{
  "model": "encoder-decoder audio transcriber",
  "dataset": "babble in 24 made-up languages, each with its own sounds, syllables and stress or tones, from a formant synthesiser",
  "train_examples": 39062,
  "n_mels": 80,
  "hop_length": 160,
  "input": "mfcc",
  "spec_augment": true,
  "win_length": 400,
  "tokenizer": "char",
  "vocab_size": 55,
  "encoder_arch": "wavenet",
  "encoder_norm": "groupnorm",
  "encoder_weight_standardization": true,
  "encoder_depths": [10],
  "encoder_kernel_size": 3,
  "encoder_stem": "single",
  "encoder_widths": [128],
  "fusion": "prefix",
  "decoder_width": 256,
  "decoder_layers": 8,
  "decoder_norm": "layernorm",
  "decoder_norm_position": "sandwich",
  "decoder_activation": "squared_relu",
  "decoder_mlp_ratio": 4,
  "decoder_head_dim": 64,
  "decoder_fused_qkv": false,
  "decoder_bias": "none",
  "decoder_qk_norm": true,
  "decoder_parallel_block": false,
  "decoder_inner_norm": false,
  "decoder_positions": "sincos",
  "decoder_prefix_bidirectional": true,
  "decoder_connector": "mlp",
  "decoder_tie_embeddings": false,
  "init": "torch_default",
  "residual_init": "none",
  "optimizer": "muon",
  "muon_scale": "original",
  "lr": 0.0095,
  "momentum": 0.95,
  "nesterov": false,
  "orthogonalizer": "newton_schulz_5",
  "adamw_lr_other_params": 0.00098,
  "grad_clip": 1.0,
  "steps": 35400,
  "batch_size": 128,
  "epochs": 116.0,
  "lr_schedule": "wsd",
  "decay_fraction": 0.4,
  "final_lr_fraction": 0,
  "warmup_steps": 1770,
  "weight_decay": 0.04,
  "adamw_weight_decay_other_params": 0
}
Rows from block 3 of the audio encoder of a small encoder-decoder audio transcriber, named by matrix and row number. Rows with one number belong to one channel. Each number is 50 + 10 x the weight over its row's rms, rounded and kept within 0 to 99. All counts start at 0. After the name is the row's rms in percent of the matrix's.
After each channel's rows are labels from the 100 clips, of 14976, where the channel reaches its largest size: "loudest" is the band of the loudest frequency at the time of the peak. Only what is clearly more common there than usual is listed. The data: babble in 24 made-up languages, each with its own sounds, syllables and stress or tones, from a formant synthesiser.
# filt: filter width-3 conv, dilation 8 (encoder.blocks.3.filt.weight, 128x128x3, standardized in use, each kernel summed), inputs 0-63
# gate: gate width-3 conv, dilation 8 (encoder.blocks.3.gate.weight, 128x128x3, standardized in use, each kernel summed), inputs 0-63
# out: residual pointwise conv (encoder.blocks.3.out.weight, 128x128x1, standardized in use, transposed), outputs 0-63

filt.94 101:54 56 44 38 57 34 57 43 39 43 58 53 44 54 65 51 32 58 53 51 35 52 54 46 48 43 47 47 47 47 53 40 48 42 47 68 35 61 43 40 52 59 38 57 44 50 62 53 60 59 48 54 51 40 41 45 39 45 39 38 69 69 33 44
gate.94 113:62 30 48 45 66 47 51 51 47 47 48 44 50 31 55 48 38 48 43 55 46 48 41 45 54 33 34 70 48 70 41 44 57 47 41 33 47 50 47 42 39 45 60 55 50 43 68 48 66 55 47 41 41 61 49 42 70 64 54 58 56 53 59 47
out.94 104:41 74 52 43 52 58 49 49 43 50 48 54 41 48 60 54 48 33 58 54 69 43 52 64 62 53 38 41 62 43 59 55 53 45 53 66 44 36 49 43 41 39 67 56 46 56 22 57 37 36 52 56 43 49 51 36 49 60 49 49 55 56 36 48
loudest: 4000 to 8000 Hz

filt.125 112:76 79 51 57 30 42 56 45 39 56 46 58 47 50 43 53 42 37 68 55 54 68 44 53 46 45 45 36 58 59 56 41 75 45 42 43 52 67 39 49 88 51 60 49 45 45 44 43 43 52 51 60 34 49 40 46 36 39 59 59 47 60 35 51
gate.125 097:52 27 57 58 52 50 54 42 51 58 50 55 64 43 44 61 49 45 42 34 51 61 38 44 46 50 37 52 56 43 53 47 38 62 51 67 75 36 54 35 38 44 31 60 57 56 18 42 50 47 45 49 58 32 52 46 51 61 58 57 42 45 57 38
out.125 095:40 36 48 54 57 54 62 52 47 43 54 68 54 60 55 52 55 52 69 47 49 43 41 42 55 55 54 58 46 59 48 31 52 46 49 54 50 57 69 46 61 37 53 56 56 37 44 38 55 39 57 52 47 66 56 58 48 52 47 67 42 39 68 61
loudest: 2000 to 4000 Hz

filt.87 117:55 43 47 58 30 60 65 41 50 54 53 56 48 51 56 66 47 50 46 57 54 55 39 59 52 69 26 67 59 54 47 52 64 50 48 54 41 75 54 64 54 51 54 49 53 18 41 45 48 29 48 38 56 50 55 47 33 53 71 48 43 44 35 33
gate.87 102:63 41 53 42 40 54 52 67 41 53 58 51 52 54 59 52 50 53 44 50 51 20 56 50 37 37 31 41 59 51 58 39 41 51 20 47 49 62 46 44 61 75 41 52 55 45 59 52 35 71 47 25 35 38 58 49 35 66 57 46 68 54 48 46
out.87 084:36 58 57 53 47 40 48 53 57 44 62 44 46 63 55 49 39 42 39 45 57 57 47 41 72 37 34 34 50 43 57 49 37 40 63 51 60 48 37 45 50 53 49 49 57 42 68 49 34 53 58 59 40 60 37 69 61 53 40 52 59 47 52 46
loudest: 1000 to 2000 Hz; 500 to 1000 Hz

filt.37 088:48 45 51 51 44 37 35 41 40 34 45 49 32 55 47 56 67 59 42 39 48 50 49 58 41 47 46 43 55 76 41 59 44 67 42 59 41 54 55 69 53 46 55 62 58 45 34 54 63 36 54 38 53 47 53 53 67 36 62 60 29 60 64 59
gate.37 109:51 51 60 46 66 40 47 71 45 58 52 36 62 50 37 37 54 22 43 38 50 54 38 56 44 36 66 47 51 32 52 46 71 38 49 59 56 48 59 44 37 38 47 44 36 71 53 53 57 65 60 60 58 58 64 53 64 39 61 53 53 63 51 55
out.37 101:48 38 53 59 67 49 57 52 43 58 53 58 46 24 57 41 25 39 50 62 51 50 40 63 37 30 47 62 47 37 43 42 56 50 55 60 49 58 57 51 54 48 61 38 49 58 53 43 51 45 69 57 71 47 49 49 52 55 54 44 48 65 36 65
loudest: 250 to 500 Hz

filt.85 093:45 60 58 51 59 40 36 51 45 72 51 57 45 67 61 27 51 36 47 59 46 67 49 36 38 54 54 63 59 53 44 29 45 29 46 47 52 41 65 59 38 55 45 47 42 50 54 69 37 61 37 63 52 55 36 47 45 51 53 57 60 62 41 46
gate.85 088:48 47 44 50 36 41 58 62 43 53 46 66 59 51 62 46 46 43 40 42 43 70 58 51 56 52 49 67 55 27 53 34 35 55 58 70 53 38 71 44 57 46 43 33 64 52 57 51 64 44 55 44 57 42 50 52 40 49 33 64 46 70 56 69
out.85 095:55 57 45 25 64 57 50 54 57 56 53 60 57 64 52 52 45 63 68 50 40 49 46 32 61 46 43 62 63 49 53 55 54 41 48 38 59 61 54 27 63 46 45 57 38 58 58 54 54 49 34 68 57 43 72 34 67 42 63 48 71 58 64 42
loudest: 500 to 1000 Hz

filt.115 094:66 44 55 37 43 42 64 48 42 37 53 42 45 36 42 62 34 42 48 30 40 69 46 59 53 41 56 42 43 49 43 31 39 63 29 49 48 52 56 48 49 62 56 49 40 57 71 47 54 46 46 35 51 54 47 49 43 55 53 47 50 37 39 42
gate.115 103:51 33 53 54 47 48 51 58 50 59 55 47 62 59 42 56 46 45 57 45 39 57 52 57 34 38 54 45 54 54 50 30 56 50 39 33 46 46 59 50 40 51 40 47 28 53 36 38 45 62 44 56 76 36 57 50 55 61 47 48 43 39 52 46
out.115 090:42 45 33 51 37 55 43 56 51 43 51 39 49 53 52 49 37 58 44 40 32 39 48 40 74 39 54 39 35 49 46 54 57 64 54 47 42 48 55 44 68 46 41 48 61 44 74 44 59 48 48 57 56 43 65 54 64 45 55 70 60 50 43 47
loudest: 2000 to 4000 Hz

filt.76 097:52 55 41 53 57 38 53 56 64 78 54 43 51 62 41 61 51 74 41 48 56 55 51 43 64 49 72 43 56 52 51 54 62 24 30 56 40 57 40 47 37 45 42 38 32 48 29 44 56 44 51 42 58 46 49 37 68 51 44 59 54 52 35 55
gate.76 089:41 43 38 61 54 63 64 35 64 41 48 48 40 33 49 41 62 46 54 43 39 52 36 57 39 61 36 39 47 48 34 47 42 65 48 53 40 32 45 56 54 82 53 47 56 42 49 52 73 47 54 56 56 46 53 45 36 37 51 54 44 62 49 44
out.76 096:50 78 53 41 31 53 54 44 47 57 48 61 38 55 52 56 57 52 59 65 39 46 53 31 46 35 61 44 51 47 55 50 63 79 64 56 61 50 44 46 58 67 55 63 65 53 45 55 54 55 57 61 32 59 55 58 50 61 56 52 56 65 60 49
loudest: 4000 to 8000 Hz

filt.25 095:51 57 50 49 52 46 49 55 21 58 44 39 54 37 52 40 68 66 51 45 57 41 64 55 70 64 53 66 56 47 71 54 49 28 55 44 38 28 47 53 58 43 58 43 52 42 58 41 43 63 53 43 43 41 58 50 60 44 69 66 58 55 58 56
gate.25 089:73 43 51 56 56 37 52 63 51 54 53 50 57 55 31 47 66 55 50 48 52 63 49 57 59 37 62 50 53 55 53 56 53 37 38 30 39 53 53 51 35 44 49 48 37 29 34 54 62 53 49 45 50 38 50 68 40 53 67 79 46 63 62 42
out.25 103:50 48 51 61 48 42 44 58 55 50 54 57 49 32 48 58 44 44 44 51 66 62 47 48 49 45 66 64 35 52 49 62 39 56 20 56 47 63 39 35 46 57 52 67 47 72 19 56 52 65 42 45 75 33 53 45 50 58 58 42 36 60 47 58
loudest: 1000 to 2000 Hz

filt.86 094:45 27 46 41 29 49 40 49 34 39 48 51 43 27 47 44 51 52 39 65 44 57 40 49 55 70 63 43 54 64 54 43 45 53 64 49 48 59 48 58 72 40 67 39 34 62 36 53 56 59 50 54 42 34 53 57 50 47 56 55 81 61 65 54
gate.86 112:46 56 50 46 55 54 57 44 62 57 58 56 55 61 53 49 42 50 56 63 51 58 53 54 48 32 57 50 60 65 31 43 43 39 22 41 59 58 41 43 43 62 29 65 52 25 54 45 51 39 43 48 45 46 59 48 30 49 33 46 62 52 39 56
out.86 090:51 58 45 56 37 42 40 38 60 38 63 33 45 43 50 33 49 46 59 50 43 53 42 56 36 46 61 43 37 52 39 40 47 40 58 56 52 50 47 51 58 45 49 66 46 54 74 54 60 62 61 52 50 53 41 49 57 56 55 32 45 51 56 50
loudest: 2000 to 4000 Hz

filt.82 127:55 51 49 62 52 40 56 61 43 52 51 61 56 47 60 50 37 50 44 48 55 64 49 40 47 66 48 60 48 11 30 42 51 35 67 64 33 55 42 50 61 53 52 55 51 60 56 65 45 56 44 38 49 52 51 62 34 52 58 42 19 46 56 48
gate.82 104:51 60 49 62 63 41 58 52 50 53 57 64 53 67 54 59 54 44 54 67 56 41 57 52 45 32 53 55 57 42 48 47 43 48 65 44 44 47 56 44 46 62 34 67 40 53 60 59 54 59 41 64 36 57 51 58 43 64 31 56 36 42 54 65
out.82 105:60 51 59 47 34 60 44 40 32 36 41 53 33 39 48 30 60 55 59 40 52 62 39 53 41 47 41 59 31 71 36 40 53 42 43 48 30 48 45 46 58 61 48 44 57 61 50 36 41 48 50 39 51 47 64 47 51 46 55 45 68 53 50 39
loudest: 2000 to 4000 Hz

filt.75 096:44 48 42 52 54 60 32 43 43 54 45 45 40 61 42 41 39 52 68 46 45 31 45 38 44 57 36 57 64 50 44 57 38 51 33 56 42 51 50 37 50 51 49 41 60 59 46 50 52 78 61 66 35 47 73 24 56 58 42 52 38 72 52 57
gate.75 089:65 35 56 58 39 38 62 52 60 56 50 53 41 55 47 33 39 53 52 48 58 53 34 49 73 53 52 41 48 51 60 34 36 39 24 57 43 59 30 37 55 62 36 58 46 43 64 29 53 75 43 52 50 45 60 60 48 54 43 63 38 48 60 71
out.75 101:54 59 55 42 47 58 32 40 27 47 44 62 53 57 51 43 58 58 49 47 76 33 47 35 60 59 60 31 51 62 54 43 52 70 44 41 66 48 57 44 38 46 29 52 56 60 61 57 59 50 54 24 43 64 42 55 49 51 50 24 49 55 66 46
loudest: 500 to 1000 Hz; 1000 to 2000 Hz

filt.44 091:49 55 45 42 60 54 40 57 38 29 50 44 46 35 52 78 50 62 48 38 38 58 44 57 55 52 51 36 48 69 40 57 51 68 53 43 35 48 22 50 58 34 50 65 46 49 39 54 51 61 48 23 46 64 65 58 52 48 39 55 36 38 57 64
gate.44 100:60 57 40 42 51 41 49 53 47 50 64 54 53 35 45 50 37 51 41 52 47 70 48 51 39 28 46 63 59 39 49 54 54 32 60 51 49 60 26 67 78 57 58 57 39 50 54 34 33 51 52 58 58 46 30 45 67 43 54 54 53 52 45 50
out.44 106:36 40 40 58 37 49 54 39 55 56 47 49 41 43 46 47 63 50 41 39 59 60 54 53 41 35 61 49 52 56 51 53 63 72 60 31 50 62 41 59 53 56 72 56 54 58 21 56 47 56 40 37 57 46 46 52 59 60 49 39 63 38 50 45
loudest: 4000 to 8000 Hz

filt.15 091:49 43 43 58 56 44 33 58 47 59 58 51 51 52 64 23 52 39 48 58 47 24 53 52 48 49 34 53 49 59 39 32 50 33 61 43 66 43 66 56 38 50 57 53 47 50 66 53 54 36 68 65 53 54 48 65 57 49 67 56 56 74 46 52
gate.15 088:45 42 56 56 55 54 53 27 30 57 50 49 59 56 63 54 49 58 64 45 58 60 43 49 36 48 48 47 60 35 48 49 55 65 43 39 52 47 43 43 64 51 56 61 59 64 55 59 43 40 26 35 58 46 63 16 66 60 44 72 39 62 58 53
out.15 096:50 46 54 46 74 48 53 41 57 49 35 51 57 37 34 38 36 60 59 59 54 49 51 64 50 46 49 35 27 54 50 54 44 54 42 44 51 69 32 61 29 47 46 43 43 50 45 56 39 43 80 33 57 59 29 56 41 39 70 53 47 41 54 61
loudest: 250 to 500 Hz

filt.102 096:44 50 50 51 54 54 51 50 48 47 60 36 42 36 55 56 53 39 56 41 59 40 59 59 34 59 39 54 43 45 45 43 29 70 65 52 41 42 41 45 54 68 48 41 55 56 27 38 55 66 48 45 51 45 43 34 54 46 56 53 43 40 49 43
gate.102 103:50 34 48 51 52 30 48 50 52 40 48 63 66 51 57 65 70 27 64 47 44 56 54 49 39 57 47 58 62 33 44 50 27 64 56 48 52 69 73 63 46 68 38 56 37 55 35 41 67 50 49 53 34 42 50 60 35 37 40 64 43 48 64 64
out.102 097:59 31 42 47 40 47 52 47 30 46 44 57 40 62 33 51 59 54 53 51 36 60 54 50 50 43 41 59 42 50 63 28 47 48 44 42 61 44 66 55 42 44 43 47 46 51 43 52 40 53 41 36 23 28 40 45 37 42 29 59 29 40 65 39
loudest: 1000 to 2000 Hz

filt.106 100:61 50 52 29 60 60 46 38 50 58 50 58 50 67 40 57 42 61 53 15 53 44 48 52 49 41 55 45 35 46 48 43 49 42 47 68 49 32 53 55 52 39 54 40 60 55 57 61 49 67 56 63 65 50 52 55 81 50 50 50 33 62 59 53
gate.106 088:58 61 43 53 47 57 56 39 60 46 49 48 49 42 33 51 57 48 60 40 58 60 56 51 57 46 55 51 60 45 46 40 37 66 60 60 66 47 41 40 64 52 30 46 52 45 42 31 37 37 35 47 52 45 68 50 35 44 64 64 56 47 59 68
out.106 105:62 56 64 65 57 53 46 49 51 52 58 56 84 59 44 43 55 46 70 59 58 54 55 50 41 42 53 51 56 43 53 53 50 62 52 58 57 40 61 40 33 34 29 49 37 43 52 60 37 42 48 53 59 64 55 56 31 45 40 71 38 45 41 51
loudest: 2000 to 4000 Hz

filt.41 085:42 45 51 42 42 72 38 51 55 57 38 39 83 55 51 42 66 52 64 36 63 49 61 37 45 54 58 50 52 57 57 43 37 58 48 49 61 58 50 39 46 41 59 54 54 73 48 49 37 42 62 44 51 41 38 52 64 52 42 51 33 62 41 35
gate.41 093:32 38 60 49 58 27 61 57 50 50 53 50 47 43 37 48 34 48 49 57 51 53 53 65 41 34 62 41 52 51 47 42 43 64 44 66 50 52 52 59 33 45 37 53 45 64 43 33 45 56 56 52 70 51 57 47 30 53 35 44 52 53 52 54
out.41 088:58 48 64 55 66 44 44 65 47 45 54 67 41 46 42 48 41 51 54 43 65 42 55 51 64 44 52 42 59 42 59 47 44 49 47 53 42 55 57 54 25 37 50 35 50 72 23 54 45 34 59 50 51 58 36 38 59 63 43 23 37 42 54 53
loudest: 2000 to 4000 Hz

filt.47 092:50 49 53 40 42 52 56 56 37 55 51 37 77 46 39 58 31 55 33 41 64 54 51 46 48 41 48 54 38 35 29 63 61 50 66 44 46 64 53 68 45 43 55 64 51 43 24 62 53 53 60 51 41 38 48 47 44 59 57 48 49 64 36 41
gate.47 108:47 69 59 58 57 45 53 78 50 44 52 44 58 52 45 33 48 51 50 45 50 71 54 43 56 35 45 60 51 39 56 71 46 32 57 44 44 61 43 41 41 54 37 49 40 41 52 64 49 61 52 35 38 49 38 57 60 38 44 66 46 62 60 48
out.47 107:49 32 44 36 37 35 46 35 53 48 45 59 58 77 53 55 40 47 49 48 57 49 48 52 50 60 34 42 52 66 50 60 49 47 43 56 49 32 57 50 40 41 37 52 60 57 51 43 59 52 51 51 52 65 46 42 37 57 53 41 66 57 67 45
loudest: 1000 to 2000 Hz

filt.96 098:57 27 57 43 52 40 51 56 54 62 51 53 43 49 53 58 52 45 39 50 38 52 56 66 35 50 54 61 47 51 55 61 51 43 71 50 75 47 55 39 47 53 47 44 37 37 63 39 62 50 48 58 56 47 57 54 57 55 53 36 46 41 58 44
gate.96 096:46 36 58 56 61 44 49 47 58 56 59 49 69 45 53 57 60 38 54 56 53 55 50 63 42 37 54 67 55 58 37 34 44 48 58 50 65 34 54 48 65 46 45 36 34 49 61 51 43 50 65 43 45 41 44 62 52 51 42 48 53 51 57 43
out.96 104:49 66 70 42 61 43 61 32 42 58 64 46 65 49 60 54 61 57 54 49 46 43 62 39 51 83 51 23 40 60 39 42 41 60 52 60 28 50 42 54 53 58 44 69 53 41 42 50 52 46 42 42 55 50 47 37 52 47 55 59 66 52 65 47
loudest: 2000 to 4000 Hz

filt.35 088:52 52 68 67 41 52 63 44 54 51 39 43 45 39 49 43 62 49 43 47 49 42 54 44 43 57 44 57 47 48 60 58 41 76 59 46 62 62 41 47 61 69 40 46 49 58 42 54 54 43 44 44 40 51 59 54 40 50 50 54 54 60 72 59
gate.35 110:69 49 51 41 50 45 62 38 58 58 49 47 41 58 43 61 41 63 35 43 53 48 72 42 59 40 44 51 48 49 49 33 49 41 64 59 53 52 32 51 62 46 38 40 63 61 46 55 51 46 30 49 68 58 36 62 57 51 43 50 35 62 46 57
out.35 105:59 52 52 47 42 37 69 45 69 48 47 51 61 49 48 50 49 41 45 47 40 42 48 27 37 34 47 45 53 44 50 50 47 35 34 55 73 44 40 59 62 47 36 33 63 59 53 60 39 43 41 35 34 66 56 59 44 39 49 58 62 44 55 44
loudest: 250 to 500 Hz

filt.108 088:59 45 48 63 39 47 54 39 53 49 52 50 31 41 47 83 47 52 33 40 47 66 65 45 52 52 69 40 48 59 58 69 60 64 52 55 42 55 52 53 58 44 60 60 70 51 42 43 73 61 56 52 41 51 37 46 44 66 37 50 39 46 53 42
gate.108 085:57 49 47 55 37 41 57 54 47 63 42 58 58 58 43 52 54 41 41 39 56 51 37 57 38 48 47 38 40 41 39 40 39 44 49 69 51 55 35 90 53 51 43 59 52 47 53 78 31 38 56 42 49 55 42 65 54 42 46 66 36 63 59 61
out.108 120:34 58 67 42 37 59 49 27 51 44 69 42 55 47 45 49 56 53 54 52 45 40 45 57 54 62 56 34 62 43 61 67 38 38 56 32 49 63 42 38 44 52 60 38 61 69 55 69 48 60 56 28 55 55 80 55 31 47 49 56 48 51 30 42
loudest: 1000 to 2000 Hz

filt.111 099:30 43 46 58 80 27 54 39 65 36 43 30 58 49 40 67 39 53 34 63 57 58 57 56 46 59 38 53 54 47 51 64 47 66 44 45 57 57 40 40 69 57 43 56 50 40 37 46 63 51 59 54 53 69 56 55 48 44 56 35 24 48 54 51
gate.111 097:44 47 52 39 80 43 63 44 41 44 50 42 41 28 56 56 35 34 55 72 53 75 49 47 30 49 48 45 42 39 64 56 38 31 46 45 57 34 54 56 50 48 46 51 48 44 55 32 62 50 60 61 61 59 45 59 56 58 39 64 45 44 55 57
out.111 102:45 37 44 44 58 41 45 48 56 57 43 49 54 42 49 53 55 55 52 47 52 71 61 55 41 61 40 63 71 63 72 52 43 64 54 42 51 53 40 62 56 50 50 55 35 45 55 36 52 51 44 37 35 53 30 48 70 55 63 58 45 47 51 56
loudest: 250 to 500 Hz

filt.49 100:52 47 52 83 62 44 59 56 70 51 41 58 59 44 49 46 60 61 67 41 47 55 53 53 30 53 42 42 60 53 68 47 54 60 52 58 46 46 56 61 64 77 62 57 67 32 31 35 47 43 54 67 64 52 48 41 63 53 48 66 30 60 46 42
gate.49 102:51 40 45 45 59 61 49 57 60 28 60 42 69 61 51 41 40 44 44 60 47 59 54 53 50 36 43 63 64 57 33 60 47 33 42 39 49 50 46 55 47 50 49 54 48 46 48 45 49 39 44 37 31 33 36 40 46 47 56 38 62 42 44 62
out.49 113:38 31 47 47 58 55 50 44 51 37 50 45 30 44 39 27 35 46 34 30 52 22 45 74 49 35 44 41 51 46 33 44 70 59 61 72 55 40 59 58 49 58 39 49 61 61 55 56 64 56 68 50 42 52 44 71 55 50 54 58 62 43 45 48
loudest: 500 to 1000 Hz

filt.99 084:54 45 43 53 44 42 58 42 43 43 58 46 49 38 47 73 63 51 26 56 57 66 55 49 67 51 53 51 51 58 65 70 54 53 43 39 57 80 24 50 46 50 55 67 51 54 41 63 49 59 63 39 36 53 50 35 34 58 37 44 41 36 46 53
gate.99 100:54 50 52 64 67 31 58 51 53 53 59 54 51 58 53 55 41 44 38 56 52 57 32 59 44 47 48 52 55 49 42 46 46 48 46 50 32 43 59 53 60 51 38 52 45 50 56 37 45 63 26 58 60 66 32 47 69 53 60 58 40 48 70 64
out.99 102:68 55 47 46 46 48 36 70 50 57 52 56 46 67 45 49 47 28 53 37 41 55 54 25 56 50 52 44 46 54 53 48 45 59 53 48 46 45 53 61 66 64 48 38 71 27 43 73 48 51 58 50 68 48 48 43 30 64 42 42 48 43 36 54
loudest: 250 to 500 Hz

filt.23 096:51 55 47 63 42 47 65 52 64 37 59 53 61 46 49 61 42 51 63 43 58 59 58 60 54 57 54 48 26 47 64 57 38 46 47 46 50 63 52 39 58 47 59 57 66 49 30 55 48 53 48 25 44 49 43 44 48 45 36 57 36 53 32 49
gate.23 098:44 41 72 42 49 40 66 45 49 45 59 45 66 52 53 55 64 42 37 48 56 59 48 79 42 35 55 48 46 65 33 37 42 47 51 52 52 69 36 50 59 47 41 49 53 61 56 46 48 62 41 30 61 49 58 57 51 57 77 34 60 63 55 53
out.23 092:47 35 57 48 51 57 42 60 40 51 52 39 45 59 36 26 45 50 56 49 51 44 54 55 53 50 50 53 48 37 39 53 39 54 49 57 46 47 66 49 30 61 57 61 56 54 64 36 41 50 51 48 57 59 49 48 39 57 48 49 26 59 51 50
loudest: 4000 to 8000 Hz